A small image inpainting model, trained from scratch.
Training: muon at rate 0.0023, 16700 steps, batches of 128.
Rows from block 2, named by matrix and row number. Rows with one number belong to one channel. Each number is 128 + 32 x the weight over its row's rms, rounded and kept within 0 to 255. All counts start at 0. Numbers have three digits each. After the name is the row's rms in percent of the matrix's.
# convs0: first 3x3 conv (model.enc.1.0.convs.0.weight, 128x128x3x3), inputs 14-20, a 3x3 kernel for each
# convs1: second 3x3 conv (model.enc.1.0.convs.1.weight, 128x128x3x3, transposed), outputs 14-20, a 3x3 kernel for each
convs0.15 098:102142139113043114110052122097136123146104124146096138097110146163118106135134130139145114103127069112092078225156135167255039151121116164130140136148105098124116160091107153125085114111080
convs0.16 092:119145137107155154223174123149092080169151085140123116155149150187170189182162214128088177116152184145137164172124076114124213122101183146111072150120114130105154107163190139173206149136143
convs0.17 102:120086140105183135144092076096105148133091086115093096099110159116124136141137147122113134102076145094148099166124117140143091146104136126072097109094101129152159071048084160165126120106103
convs0.18 100:044007086102197080169144221128127109124136137192160112122103086125128101158146139142044121155218143113099132127143081131080097071076116107131159102055115144142115089156168059044138061138095
convs0.19 105:129153146187027211069138147102150154131134123079110093127127173135088129085110082170154217132169083163132207116165072095166126097084200130135163168128164176114086121136142152025194123086098
convs0.20 101:028097156150100064170198099137155135158111136128087121135149130121136141127088119109106123136106045133130054139082132212161095114195135127149111051144135000094161115085120095195152092144169
convs0.21 099:193107116105030080068126126171157107133105112109125105115141112107110127141145127197114129071075076092127127108069085068101122125152097085122124126124143147180182186119127173109082122139140
convs0.22 103:105255149102160204121142168143152155077105190150113123138161168119114121123089112139217196129133176120105066130119119113115161121097072115070072102100104131155119139069102145090124109129125
convs0.23 104:067141136103255014130114073120076092097135118117060091117124111111109137125127117086134133137198107133136074108105203074136202174222079139201120215134077168070154155156106148143044122095112
convs0.24 094:127119053178135092137097115117127120188134145195173161106096134137154134155177130138077154110102150170131163069135139090131101070132159119062102152130129182127104060117126109133125150195158
convs0.25 105:155127135157163191089109194144136146139129121088132114118110125115132176118145129143126152176175253090125203121107100100158115125128188125126086113158133113110076143104155092119112130121122
convs0.26 101:162146198217121048099052078128114075121108108121135122129116118191145157154123112137152173176165112117102075118132158130135066144119042139183168049056070134168152157137160086062063136126114
convs0.27 101:130057123131013145108095050153081110134112162087148147118177121098196151124147103141096132102109240157097179131091073156124253110113213132133107118184141109170105122110125114087080123119097
convs0.28 094:116098125020080107116173072160156159161142122170099081145112124144146146146154122107140190122080071159119134147086083165138146079136140097127099134144105101120092110095090144175190147128147
convs0.29 107:103039186123094157141133182127151126128122118131136142105185104109176142101162131081096168132132168108143164098078070095145113164161159115099095110100105059070095134135078112084075118102078
convs0.30 103:149164140031240115147233150119163131112140123151156111126082113085112096103158109139138056134193047185118104140116104215069111214097129102130150105141126134121084137079142107137128062201102
convs0.31 100:044076174091170102102080001144132069149126110127116108143190147145156130109131102075173145089099108099061000147169124113108123086089135133122130104129108101119104125096058156128084133118068
convs0.32 094:106120142138077181158128158101090106108142135132103174120146134142133120143100129149129124108131151165148157150125101140109109119135114200186072226140062160103101188122096174143125110062064
convs0.33 101:043124089100132055097093018108107124129130142138133132134159107155174124124140136018075118058060073083076052157114075168172123136183130142134093156189154109103147182224099157255192064194167
convs0.34 097:087100124141106103169110117130116155127122122063110113124141148110110138138127142149125091148137156152093136127175131141107186141085149105112105079085094133159075155119114135113147142127128
convs0.35 104:126176088054105206112012152152155165066162178111140189134113141124148160103144145091178147119169143075089100101219102108139118136125122149107105112061062119112130114136125091048062181173187
convs0.36 105:095082121117136133126135138137164135123106097128150146154159135158144134162179157135109079094062085113106108095138129114110093147057099108116116108118117139167112035082080097150103140150118
convs0.37 099:119049081039003126058140160139143128129103134051116124113121147114138116137120117114117191068058094118211146113141155116143109068119198128098118187151106155190132105059093133098090075126134
convs0.38 093:129104122135075091095118104106112105103152165113154209145162138160133150164146129113150141125124126143096118104142131160159171128130133122132149142173175156222191102096089149132101154152124
convs0.39 096:079115093134124104040079108074110094100101125038096115135145082131144075143193083158107104195107127101049106110113143127104103109079132144137125119137094116166114214183198125146174190141132
convs0.40 103:054080176069240199107050042131152160117150111123123114123127124146094064141098100109114093105219113063156091109103103144144127156130134113100117110092112112146128121097203114087202093114093
convs0.41 105:183153093185159059154114111148090166122104145129139152149117155147128142114119164075084096096025194108103148084184160097109169110125109110121097108100161143121126119135089090113129126087101
convs0.42 098:105102169132227153133107074069100147110146142146107058137100140092101134109105093052124156140159168117128068146091105083120128116112077138152135168132121160141112198168128183114111144089141
convs0.43 102:218189177190255060091139120105133102133109112085128132133114078072103142121148131161183157180193137110087157139120098087215177113176140095105117093089117141124121118126129091105116144148109
convs0.44 098:106100151160168042083191114151065093110087112103100086133178168110154125115115149140133156108104048096131063124167082105215083138186087118165151116107139085095128120127143130110147085081136
convs0.45 100:179212158107200230138124171125176112154118062131164106132119124155152105145184157160127065122084189140112141134099121120090082177110125099111118132067042115067077122143074152173075090102096
convs0.46 094:130123113036059170154070144073131137066147155133112133103172128112152120121156155102135105122120211149119170108087171148122169155166117161169163072073078127161140116126159084148088116112141
convs0.47 097:082070076057069066105038092097095098071121133106173193088108116096113102081134122125101095063088103095094131119140126089087126103124117151111131132158214096124159142125177105163201134114145
convs0.48 096:134154105109033126051193173140144135121116118127192142100133096115137078105145105104144130138145215114135159116127175059129224125094190115067067100116110154197166127119110134147098127132059
convs0.49 106:161175048183114036108075124161155117164119105136112089160121138124140119110134117158064089155104133160091093140072107164096154114067129099105161130089183125102129132145098104123142093105136
convs0.50 100:063049063020061050214202092118149124139160146113148112139118093126127120118126126067134115055077036207144047096117125111091171070148098114117120161148078139148138094121131115104123081158137
convs0.51 093:153053069097095118121106190113146166101167213101116162161186132155120116105090105137092066104098118092161186108099132120143173087138106180095023148100034104126104161076069173095024121091046
convs0.52 099:028082162158229215070183214130113101136101092129104104133123092163136116131136064046112081152255159076099161121085099075036113135115141181176155123119089106154126166107064100044036107118117
convs0.53 095:125154130115119112207167046079149107075069082073030072146101221148121174137122165111126128063112123149082098153146192110142178111125146124172156147169086145148071089118086117105107104094046
convs0.54 106:185139118151006106188043077135112124072090144078151166128166195159133166124124142153140140150059109162109155141180098141104100127110130158205122196163130111118117143064130164059142064005043
convs0.55 098:096157129052156131107121130137158095122140100159165155139129130129121130126145116118123117143160157105173185162160121127187156075134194189192175090085093114110143159195148113120110179100116
convs0.56 092:118183119094179153174097112096088084179151131139095115129133119137149201119095193102141073147178138159201130157129168145128164146116133109110103110166140072076115082051074107111123072097153
convs0.57 107:112067052100051149155105217109131175107157174142136112133137135157165158155159144110088105075041132113065127112095186125126193126154141135092164113121148102094142086127130088112145037091137
convs0.58 097:106175097157189155198172171093140187125100106141146157168092103169150161149142123143094106124152123138135153147130129117092079153115116110124123116104114145158206126138146144130138153158135
convs0.59 089:076053112114037126121068072129133104129154159106150113114120102157137137166126131136110126097101139097105144076113199108091151115085165086107129078131087108127116162129146176099122153146120
convs0.60 094:037015087083114160086042146121102065165126092172133154111094138131107143115142145081107073060118073157090096097123113074108167063115116112138139104112160095128175063140185070150171076217221
convs0.61 101:143071100142080100129145093102173154113149106162134120107117137095126146108166133072043099130110148166206100130130102124102127127143255055153173092188155204186067098131076143190088120127024
convs0.62 112:060090118114108118189166139105188121138101089127097104106126111136099115144106125129118146133129170095119157108097162075184189140216144100124146089112128096114121119124107117068135122097166
convs0.63 095:190027087115014157006186090181098160076093187064139122108137113125112157145093134199085120118163116131132052145140055159167049170156104116112091123126081105159118120117089162152139193195113
convs0.64 105:111111126095100103135132124160087133140064151143135170163147126169166194158174130155159109132145119122124135128210149109229188136107231106085106106135140098121163104113110111143118113152133
convs0.65 097:170162127105081146118171149145176192123112099101032021160172186165170209138138171150145130102113129159128118066121113136150128088083113076121097092156159137184193139130163084124170068141155
convs0.66 102:210240158110020084112102089158108111093147120121152132078080077119123096127155117148172161066043121132080066114211140115128143102076088121097082104127076156103106152150101090107089097129121
convs0.67 107:119245040111172098066140069093154147088119090117122084169129122152104115146149134083142118121141171070105098099085122092159114149061085069115131081090137160091117082144128103118175123071141
convs0.68 099:094000163145083064188198075116124106146139115150159148142147133161135159111094105076118151202087131196218090111181077096152154062120091095101136164122103128130129100084156186101137075079122
convs0.69 092:092069120030107077070067106125121137082098129113141159112158147137173160142139123084129134123129072126114063171119064155129142185153151100158190087101182119068111088238217101164234048050076
convs0.70 099:218107122095070062071111060146111081107150125119128091092120125112109126099114136157080110158094077124116098194133086045075125090127131142178160170157133125139115111093145163112153155145160
convs0.71 107:102116146135164140089125153103110139111118100147140125121121153118121142119155130186130153089097165133123141118131070126075109113121138113145113166186099153090094111138115126152156123156127
convs0.72 101:137130055125255255157065036162137117136102093112130125161128154139120163131128152173177146175229237178051084155140125150088153121152164099095106112162101106152120104090136107114119138172128
convs0.73 100:069042154129004255088107255128114086121092128091148177185130145142118146121125144109082132108108176082136151093154061115168034160114051176156118119155122136173149079163082053155140088116107
convs0.74 099:048238164206030255208100119133109117160120138145118117094153094133164100166135132124072213067090202124088107125151187093083147080072074154161101140124081122122122127119112117139095155158163
convs0.75 099:076120126090030172130075099118149110116116085101124071118100134072170131090171125107088120129141143115098183118125130154182107118170106067117102101135083119113097156120093120137141194159184
convs0.76 099:098255161088255088156182108133146141098173132132162126108101120134162143163148175119146143113108123134127116166175158166138226147179193111166097160175088167196035125126130126163123136169041
convs0.77 106:199116102102125134128189168164117105100100108124102089124055114127111129160141142144105110147048162112147155105153126115110146159130189134095108091090101121128139117093084138081170124105123
convs0.78 097:167138092143071078124179155093123151112152142120136163058095128094170132112188125111157137171116154181241171162149150159132145141168116138159163162166129160137127061057113106117110105145116
convs0.79 104:087106228090139041114196069117165133109202191136142138167142124149189137174125149203127161133255142179160122131109129123055133084108069084127112105065116133094115121129095106082104154083145
convs0.80 106:103097087150193234109137152123112124097080149105113137081138120118151157115114139077187129087176226157116182107120044130170107100116125112125138172164146155131100124105105148164127108103084
convs0.81 103:032043199045058053154074000094093134094146154096132166100102111097120090141127121045111155067094129140054000124102099115102092080113126103123161135122123111151138117106124165201150098182179
convs0.82 094:198174160183140160206211148120119080095137148055117143086121116071125177075121132182153150146117113119095131164131109188142142194136095096117125105091143138186184141095081103107098112119133
convs0.83 097:065078135125031106162117090158100140143115086152117076089084087104089084098143121092114145154123113184136108187153162181149110173146104080097059096124091093133096104099170104099188125079170
convs0.84 093:054096142087167137119055109094124108124102145094089145099127127123169151143139121055086088067138096066018029149141122082104109118136083061075097169154103196186155115110113164102082200208138
convs0.85 103:095134105146159049096072048111186139146110166113124192080116103082142126115172135110171093181180032184132017107091121118138100110151150200083063153059077166113098177129077127131081094115083
convs0.86 111:223161137128142161087045101114100115155154142144149170143128164125127128115115092134122129219199141106094133173143123098151156119107144065147131146118078165102083131130135132164127129080074
convs0.87 102:022099182162184142153064092082156170105146124124121096139107125187100170134132139085185104143162114092086113142166056142185084129128111092121086155135128103144103100057090130119068101127108
convs0.88 099:113105111121072112155090166142147167087112170111091136153148136166119153155110107152150140123140196174073155124155142163131145151129135193178141145095150169109122138049092085026116102059150
convs0.89 097:123085133069206145115172096122139221086104167094080122134126157131122109073105104136093166073133080157115086126079122112083080118134055090126176111157135100114128106148148068129138068092083
convs0.90 096:054038054107025076087131092146152110107084132125102087102129118104114100128140141169152119155103136173200111158108126145134082142146117101139127131164108134137130163164163159145088096094077
convs0.91 106:149098088116231151112113153125138162065101118121139108103123097142151139169155161076155130049147082101132109104087104095095124158153157144131072129121078120148098115145106148134128123121132
convs0.92 098:131100135117130076122191118073103065126140127082149122127107089125163156100134140092113162120115155114170185161164136151167128159133151076123117140183174084112106096124132113112177082144159
convs0.93 098:127096064070099163144158101102063157125135197160107150110133106119151120142157122153148163116104187154125151146155133157146243177114164108125103180205093134100095081112051182211069141191129
convs0.94 089:106143146139129173117174097093087041099122144100114138147147161143143154150109096060085092081108125046122062111121139152098109149140124170177185150150173143173179130162162123076141179140144
convs0.95 105:000055108011103163075123073122134126128159161147184176160123095120133115096112098086105107076110165095147114161099055124166084112156102134139150120117162127115131115115111104138197148109101
convs0.96 106:148026134107121125086113173105145151109095156127091092070095126091095117127141132129114065166173113122124141094120116167166148123209114102101119185129132160064075106105102183126133179087128
convs0.97 100:066058125250049132183039152151115104185133115152113123124158126077120112074139134128138147170122127107045112123062056172105067145137122105163153118097098150108140128179136132090105153073145
convs0.98 101:134141123189165142071144163113134137097108191103098123084082121142182117103112093123120112186204177141066119177143119154111098157173143121105119122214155169146135096092132103160128158202143
convs0.99 092:141217115161095085163142056131136115138135177103136156120157136128178123101145110131097133147207127106139079137160202149117098120146157141155103129120151121078109137100134132097086178113147
convs0.100 097:114127141144111155115121152132153121078141142122081094147130151153147138123088116067118141165180170164161125142098121197148147158148093165172110098077127140135128171142082123088173105067111
convs0.101 093:120140116176132119155164128110113141125106076125118116148093168148122168113118178137199143178100117107121097176098126144152088149094108134117113124104096121137146122134122121189134101148117
convs0.102 098:091098101079115062112215072116159123079221152067177154115158142132168126114129149080161121139107136131132126063098101061149198068187118137155156174153105100113129158194111162171057112138102
convs0.103 093:075084098123178118094130155087069148068090162127074154075138136094089120068062114110095153106091155125124169124139154062096200055107148113108116126150110177138111148142093166160091167168118
convs0.104 104:154116139173084125189175161133115189101115134088112132122156109092127106087126112118160111108159132134164153149107094110220115087148145106143164082107167159149120185151141067122166116130124
convs0.105 092:007030121054060082076026066112116091134116099085095123147128143106128089124125051087113167117153139108072121183152115140162147083109143142155127119142208149149130121131142122155163178182122
convs0.106 104:104114064204091058119161122114132161110155156120164169133098119092103074129163149151142140127141123118158112171079146125079140110103092118118131196148071114118102126138162105095128098107152
convs0.107 097:070073085090170039140205203082046050124113113140153137094061095118127091104170137107108074138148169150181143100112090097158130136127135116095088180156125160127074114126101105131114118164120
convs0.108 109:137133071103080099066058123122164123102135155115105104148151154146142130142100116194184118121115147051124158173134145066100150124133080178159124174127103086078154118098115146126116093080153
convs0.109 098:069109179094171187126155227161158127168137098131123143103102121115116157134112174116121098120122133108100139124163199111154166125075140152120085115125109189176112092109072120115107153140136
convs0.110 092:255183124143169079149076161128143105142142096176078112106076111140125113112147163177173108132108098158168085093122098099131068112136098092134129077142141065141207079074113102104170109146170
convs0.111 106:161136161077088077182179145122121117141164153120160165150147082120131139131145133123143147130061068107123139088085106150153173102099101134134162150083129127104097120147162139139157134083113
convs0.112 102:083091141090139117095165180129118143159120114117122107112177203091157165124113106052110096131134088102173165121099106095136069105170134111119093168202179115106131119134132165223186101122164
convs0.113 113:085074125048106164076134094152117110147163120100139163110119127108118143124112135150122131139200194176180129130171199103220147141142170146144126137137085137111037094140107118147142121145127
convs1.15 106:134116101140198174080156130174148120152133101141128152133149125165152116153167145152118151150170134122174193114038113122013135090087138149110135102163115039088099113152154103139136146143154
convs1.16 078:135104165122106139088143159217110078178092099154104126075115140081123162077148137068139104104159103037164179118158101077123129121121146192129163230166167148129103144171186134154152108163104
convs1.17 113:144144135078092080166141100151168173159169136186180146092149116188175133107135157146150119186180149108115095124111103153121107159131112125152144104138141170203178175153146145158124194164112
convs1.18 119:082113086122127066111145126110108123150128152100128170162166098121194135104150189125134116111092059165139119166134109187195107135152115125185175120128139135148141207182162137107131119129156
convs1.19 097:156179133103188137075113158125139156098078180142115139117148099144148160131206132208170122148123173089164127160107089144183104122151104117119089200117120117154120136144141166085106148095127
convs1.20 098:121127111184195146151175153174130112148124117144098140090136140136158118142166171113226162114112125131113120164164213128172154143198119099129155141126117149182185076107156110130157108136164
convs1.21 095:138119130133126150101108126144146131179138114134083088125139087070112103104171135098129148109127116153187117119131155114101134126084121088126157141158174170153133071116154160140111162141112
convs1.22 107:097136132056108154125024114110130161067118141116102132136128140122148147110122139116140129175184133084138097138159134122176103114109092125131126147173142115145181119150137107092137166103091
convs1.23 111:130072051149129105138139134142107148122112164112106146132153099138148112163124126081081093138144107152150125038080168028137121090088099080077099086077076038062131065085140090146152110171130
convs1.24 074:189200169123139106124159111049100118100109112136113115111134093141155173168127128122216150086157161097130084135109174143096220111094197110097059118155116135195111119085084096126121189128139
convs1.25 100:137175151066152185088093142112201135118161161123071117138136137172197140107165151140044105129176136084139125165135120210060122124146145097146173203181130198166111112169135118139130116139153
convs1.26 098:114106121122145119101144111119116091088111146100101082164138148136111124128148095082120172101130149112103149115159132162122183058085127084094092118122170185109129129117093087086106120090119
convs1.27 092:131161121167211060098143101130143190074154158142141148172108137150109117078142155124083092181106091118173095082118154138053142116077076116084082111109114133135115179172153138146180148166163
convs1.28 077:129140166115122149112116137141130092115116087123138126119159166177150126140089094147234131168157100195128125173163124132166074189140082176196152068183204106137121091143112096158098117109096
convs1.29 105:194144173149127175105096146147178121122107088118088079132128094162159119125133156153160088148158105147118090209128114181166087152104087167180211184208176120177144144131180119160156126146134
convs1.30 100:119098204147128160122112125128104098093121126120098104171109154205130170170161180152130131145165124120092119137114049157172068121133096135132130081110107099132081150149144119112180136117166
convs1.31 103:093065093092140084113135111147139148150146152129125140118166143149163147131164151105137115159145056120188122094122195110077152171066148169134109135150124098137091149142105168149100169140137
convs1.32 095:143108181140103122129081084114143178071161140105155111146138132171165092167101070136147117144132144174164158161141088161095050139104059134156100103094081143106063180151058164137095154159152
convs1.33 103:125103185140091081163127102153135163107164154077147152174114116158087129142090114124202212089059218150106179118150111117156107161116118154163122074086096040071093037052086054012055088088076
convs1.34 107:175150127109202141049142135124165192103189216147173165127134134091091132089111173151049122231164031112170101143153133121126186172104166143105103197144178142123121154145129133170151147132115
convs1.35 102:145177095154186136087107173127148122117134149104077159169178145139158101144183154161115149102148097066119151133066115147053164192181097158166129132119127073087059105097085095125151169138182
convs1.36 127:141136122103103112145136118126113102128117147082125176186137105161115092113097138111111126120129165108118118126135110121125149136103117107119107070115106094171184113112128142132159137117153
convs1.37 090:223125069240122087119108141116197152109138106141099119153143060160167148095114144158109107104143120051106123168088141074140126131170123072129094107109091108134131134115132172164159155176151
convs1.38 094:127120083076094118143133140079143182099164170056120109150140152177104138163070094116154094119143127048106110133116139099113121112126121040079099066101128121113142168115153150089083143131133
convs1.39 092:145145125120096156140108191143134075142094046163100062079100166099147204105093137135172166116159174118132161122141163061162135104118119098101156117103141072082124057095133092090093103118116
convs1.40 105:119146097129212103156165095112125178106103178118099137134197166096181124132165122169131092204168129140112126127159069177198050224122061136117145128115118119144130130128141108109125181105135
convs1.41 099:107101144133163167114155173116106126104090113058111123126134131143120125127117135115130184154135123126153089110091106077141122063188082181141096182145151116144099210089176147111132134131140
convs1.42 119:104151145088146126119125124139153145162148174138149131118204171163142134181105046161152066168176146187116152138090088193128096125038091125122158159102105117101114173208130155118087115105135
convs1.43 104:103066079045039137117057081125114145133108134110100104099119142158142169163167114028091064066131115092128104102137183102170145097084045139097133129116119098106092135128143124154137105125140
convs1.44 097:068039108105086113129158140067124141058101118039085143164079096120115061091103042125161105087109114118104073133120103101165103069171115140140128123122086099124120175173138135174165084178186
convs1.45 111:146111117063111108104056020133153152099125142104106134148157116134159116143116061118152127121105120099090107150131103185148112149122116192202124177183127104108126131127130109100103119136130
convs1.46 093:162153087132167115102151094158146124148174192091126163088117131180153113145172140098095115144134129101072168116113132185129139141144137052065133113101085115081071092092119142157130120145157
convs1.47 120:091114137100063092122081121119118146089109121081113114192136096144130130150117148143189146053098142059031067131092160123130189098142179127124124126106129156141145077053108107099079146143139
convs1.48 091:105152092086201088073147121158161136128132127109094082150159186173171142162161125148109095143158078112154101189104120253082102171136102164146164164167199132191165144135196162133143195117155
convs1.49 096:158148091126241151106207219144114143183167134176139147156208200131213155104194154050113173057129128064145130104122137113182197147154072140128071113113106177163127160181174182190157138145136
convs1.50 103:149178137140163154095137165136129148125122160126138154152127113180155115155130143118101100174115099147123151144189168074204170132153155113091064182145148154155162180109100158155121143174159
convs1.51 078:168101158186135146119199160126116139124072136115120117157133072136149106114152108124146191123105114203143139139144072141159043127014070125152130141142103119168167139175087164161106189199151
convs1.52 117:050125094138097003142144121103139155135105116150158130132161116148177116108151138131161166086064035126091089191187089217176098148175156165179140149156135152182165174127102124090095112127183
convs1.53 080:106164133124118183107083130195155163199149156210146172110184193142175137123140144124139109123144120128139173096150128073139095040123075165130079166138163112099149137107129124130097168143077
convs1.54 109:139092159138122173106127126121199145116140109085081107102095076120092070075072090142131151123105130135173096130182136155116133120060133084108097072091088085077078093122133095154143121115109
convs1.55 080:084106151152167130210165116140095081137096142109069116159129133113083069136088127094086125106101184070015110115097094139200141125201102109103125167113098144153121127076141149156187173157194
convs1.56 089:118054062105108108113156096139114150094102154114102125093127100143189120136152130165093168161122087200125123069090083112122062141168066155164170170114124138151185113160190134146139104094083
convs1.57 105:155108130206180128177165149092092131075119170063124143083100096086104112071052115159207154150124122124132154150104115118077135125142165151136128108103137130112132142108163106113135119089088
convs1.58 087:136069089131153107180197109129117143089117176140136143161176147189151082182135114058152122098118074117138090066126053075130086107120119112075102095123124106136163124149119145127068156088094
convs1.59 087:114170109090167158104128208142125119185169120184120113123082103174144112172140110151080032167172047128131094111112086133094052167097119183169155182167149177141117210192161180156116098101098
convs1.60 098:158116149129117147131139152200127131182140132182173151128208089135169072170133091103112089194153105159109085126131145128137133132160113081141160095115131103135174065123131097127209128125123
convs1.61 086:121144089139134109117075119141105123129110140188155147124105115114106109134130117119064139143097097171128138080071106139119116115112088117072020071062075088113156069096109114136117131160166
convs1.62 125:092169145167150133143140144140117099109112172081109135189167165150159153162152140131121162136165177157131147113042069087056093066081137148102144106102112108080128190134118145161120112121116
convs1.63 091:115179161133237175087160156113176197125174166111118132164127137152127133146125133165086128101143151081123135100173171142118141163092173172137133166148110152171134124106107130102131109128119
convs1.64 109:091097104123132087112186137122117111092073122071105102136094082103087081091136071129178136093118073109158078065070145085125143136132091142159146157120141125191141119155134087138149084124102
convs1.65 099:084114094128106124116110110128140156114139140132146090155098108131079104090082073109110082129165114129142125176183192123132137121141171117111103107141164115129119099107141158177191148163141
convs1.66 099:122108122115174157054086125092143113145151147110091141134152142155152172115170128155156147178180133100165169172131144155114163129136210187154122195150106186167097239122098135110074071054148
convs1.67 101:142152136126127108154161116125091145095138194112142150138135122159122118168176112093141164084125159104119096113106114117201109169181152202087154160120114167169153175139133168156124156148131
convs1.68 080:125170126145167155169128116113138149128154125128160082107153155085135117131126041089090107149195080086129126168131133166098164181114215169119131094096108114138150117126076071112085167149111
convs1.69 089:063150166155153157117101118175138161149120170142115160131186103125121089098076118193158129099157176090064171127143133114147147146144116113137112155157188055107156148162173067064121054073098
convs1.70 104:118172094100085100132098156131114075055096082081086105152154144119161179106092100118100128104170153070134161077080160043119187026176181099118101156074097093120107158126117123063126146164140
convs1.71 124:094075078165171144116175141088078161111115149123147143080130141118141127132165125166209144122133125124112147049122166135135165106164117066095029140059027101057090105150131182157140085106072
convs1.72 116:064067093071033048185087033121144145135146117168148160149164098137173110114110123132118073116139146079036045124136137123123150109105154173168107159142090164168128222140095071069107125159159
convs1.73 100:103123084125147070095186116084094136082099145093067155094154102094154111109127133163126114160126121079122101163117125163117100133076110116098126137135158147137117103130188129174158172149167
convs1.74 093:141099068196189063104176096108109092133129100099171195146164147146115123193145138130151142198140159143176190091189159137174163184110148158151149163162142133169149127153147134147144112120120
convs1.75 085:147171133136109152127089144207154140168136111135128131127108127139070127114109146150115095121112188134132140202080128145092143148107218172172174125178130144200141099079089140085109124103086
convs1.76 117:126032125107074150086043097103135106130086095099109134120125102143096138180115107143096062134127122080088119059183146113149065104119014117127121099105159077089139122183182093167154148132136
convs1.77 108:118091112160097135183126169143150076109131106080118193152150123170139126139162191182118109114088147142182187121116130118126187173152169203177136131151123108100149075119106091169153112157154
convs1.78 082:080100134139080180162122170108088121169168121204174152111126145157126184208157208169106106096124098155103205102111135069118153112139157129087100135149095114125094092087163128151170190159133
convs1.79 106:123133194183110138165147111121073147119069106132083066066141137124130121082097112088147145160158128109129159076167112113183127153181161185197128188210148159179188196113173147082128154157132
convs1.80 095:133139110128150146174122116139177109137181129135115118098104138170171107209203133152156101116201218051091118139127166251175079182151085151208148123146148116152099116151130138105109138138167
convs1.81 108:141150149106153101137135157105120151114203129140158182126106142177129104171149155064067152143075068128142153097176187113162204182180125076124143117083140125103122114101112097123080132164087
convs1.82 081:104053025128129040151122100138146099170148120178145140130123146148110136137068130108144216176111119127122169120126142098113155179169131134128119156178171130120134124151169089096102124183156
convs1.83 083:107113166112126146125095121129130093158170100176131076138099142134121123117085084108163128082166152065119197143190139114149142135183160202194196195217190135152153043084103070097138154129133
convs1.84 114:171151196149110100144083104136116143137141215090113141118067084105112109080089136095120112137147146115121175116109149126096131122143150112083077126104086210173183109145068097136145150159163
convs1.85 105:171093165176149166131195148105082087127121140156119186090142134148153130171185145063130147136089134201163123075138162077193132139155185136109053142136110165181144148116136171133064134173088
convs1.86 113:152117122103207170082124120116145136111112122136115110188189119184115078154138120130144137119174179064171134109144137103139153061077118091121122185174090154188178191202123155123062120132163
convs1.87 089:119117147099197144085209146162146107180148167172103128105184173117168172131166174175096102146136053149099163105109172159120245132084181161101100206167157200127166209179144198180176162141136
convs1.88 091:106139099136164157160183186115117120126140117101114144117148183119125123131161149067118183150115122115121111158149107169119135174113101092133152090064118166132107068140149118137128173151141
convs1.89 086:111159110152153086173131084124121129093142146130187085209180133140098122138093103144162103151113143175108104142117126090154159140159134149134118144149151132180187158090103137075144129083145
convs1.90 078:065139194087153183110103161124138160190192131125143143061070123165147143134105103094129117108129103141113137128125089135181121150207134133127112100114086176148113130144150114116169115119101
convs1.91 114:111113118137153128124100155151174157116147197139132143160152126154162133167154115069079142112088171173070077150110130063185130044232087145116182140057090146196164154141100112111143096116165
convs1.92 091:095128095127102079115094125137110126085104123126145156181104099119078133151152157112053133092083176153170119100117112067149123076160131129095108095080100147141157099094119117172140074159163
convs1.93 082:062134193076089092097121116088119101049130182095120185135098142152148140167138099083138154133154212107146165110136150154085140135081158130157116108102073156139084131091101165085079146189151
convs1.94 093:119134104074100051108117129141155116164200119082156120122125107113134132152120127123110068184144099181179137175097105151088131138131175097107127159122126159136142125113132089061105095110134
convs1.95 113:125214184129110148153068137132149169120106137115089094164113112169110109187130137128182032071147164133074117150109125200120098153128099183163145137174146108121102082172161049074133150095148
convs1.96 102:120163135129160118118128070157112125116117127111105089167173125167149108152132110162176075129098097145105095146078117147100121148098109129138102092110085069087105123097121143113122187121168
convs1.97 087:107071176132051197176119175148161043157137076152152095106095114132133101101109085073149103080147228092085128108123092135139085125206080082149139097137140126120126133147152129107142178120142
convs1.98 099:061089116165070039167143121134155136110127159125174184168117096156162111125124118145153178029023108137114140105100082142145131128134101141149150106168169113162180131152152128123161063086176
convs1.99 081:145133115136121098142080069111133157098120150093101144149140119100119066104091080147134119122102094144088106130107072087083126095102104168148119170128086172162111191161165165126147121155127
convs1.100 095:068063112117124111105128122148137120109114158149131118107120097093095106040094104133132148138107085167131136122097077128089103113130075089157129097153153107137129101158131173118104102111115
convs1.101 083:155069095199111099156130127113160141151145122136130156088103080122178099085143064082079079180141069221160095169121107176109096173087084134168156102155121149187135098128119127161162099095103
convs1.102 089:178163072215249105142147126072053102105081101102099111101083127106134134147129145123092131219095117153134106088173089128131115117107080106137209140123139114113069158146157179149101136086108
convs1.103 085:085110105140131065136143129155126163147159174089139178118112126172104090147104115156146117159120062111165172100113124111066160151120153106140149131137116105144121140126087132139108128115110
convs1.104 104:121101092216151068167091070063116142095110138156160149119168142124152115170182152154168169104137171133113112111113156119136118108119097106085094161117109136110129095128123138135156110149161
convs1.105 087:098086147124087130133181214114148103088097087086050104111120133176156135147141144132160186112095126165105058097122092071153121132159075126093113063071154090126117102070136101121139106103105
convs1.106 099:108133076171150140158129110130122132117103138141118080160151138102119104093105121094059128197099130191120083144104093086180116152113105103135100098126107069152190134091136077076130131107099
convs1.107 113:159104082162180083091128120139148131099136255152141207125109098174158121128116124088086147135120131144110077157142108147170117142178079135109109106084075153190149093104103107153096115123168
convs1.108 109:149152161145164158146243192148128118098131183149129228157107111112128115108118163086156145068116134143141150162090131134182134177183163079099092050078074108077110051090098116126121153127107
convs1.109 110:126133090097141099069124134140160150117140115140126099122133130132161148135152147180088112170123080148131083140135101153042100119053097175133097131134141123140152146145172144140141118112096
convs1.110 096:163102104072178113132131111131119125153157130139092064094151129107099114116128156087101135128157125088154152110173134084203200129189167123176228155170141136139151179146116137107089133085102
convs1.111 136:138104118162160090163156166122101117098107159108144148127139093146101105123126147149134168148141137110124142143100144071092169117128200101053066091099035075108105063112121121158160099111133
convs1.112 109:138130154119126145127122112198184141138137125141133137104124115124121094131146151137156131147144168107139123140105131129136101134104125098131122067047065127142123095091123119085117136096156
convs1.113 104:135094105158153117193187110127093146129110149123111126118116120093120131157178192168192162123156165121104127110135101084147113070113118111059046117075094100138101149108092115115111083162134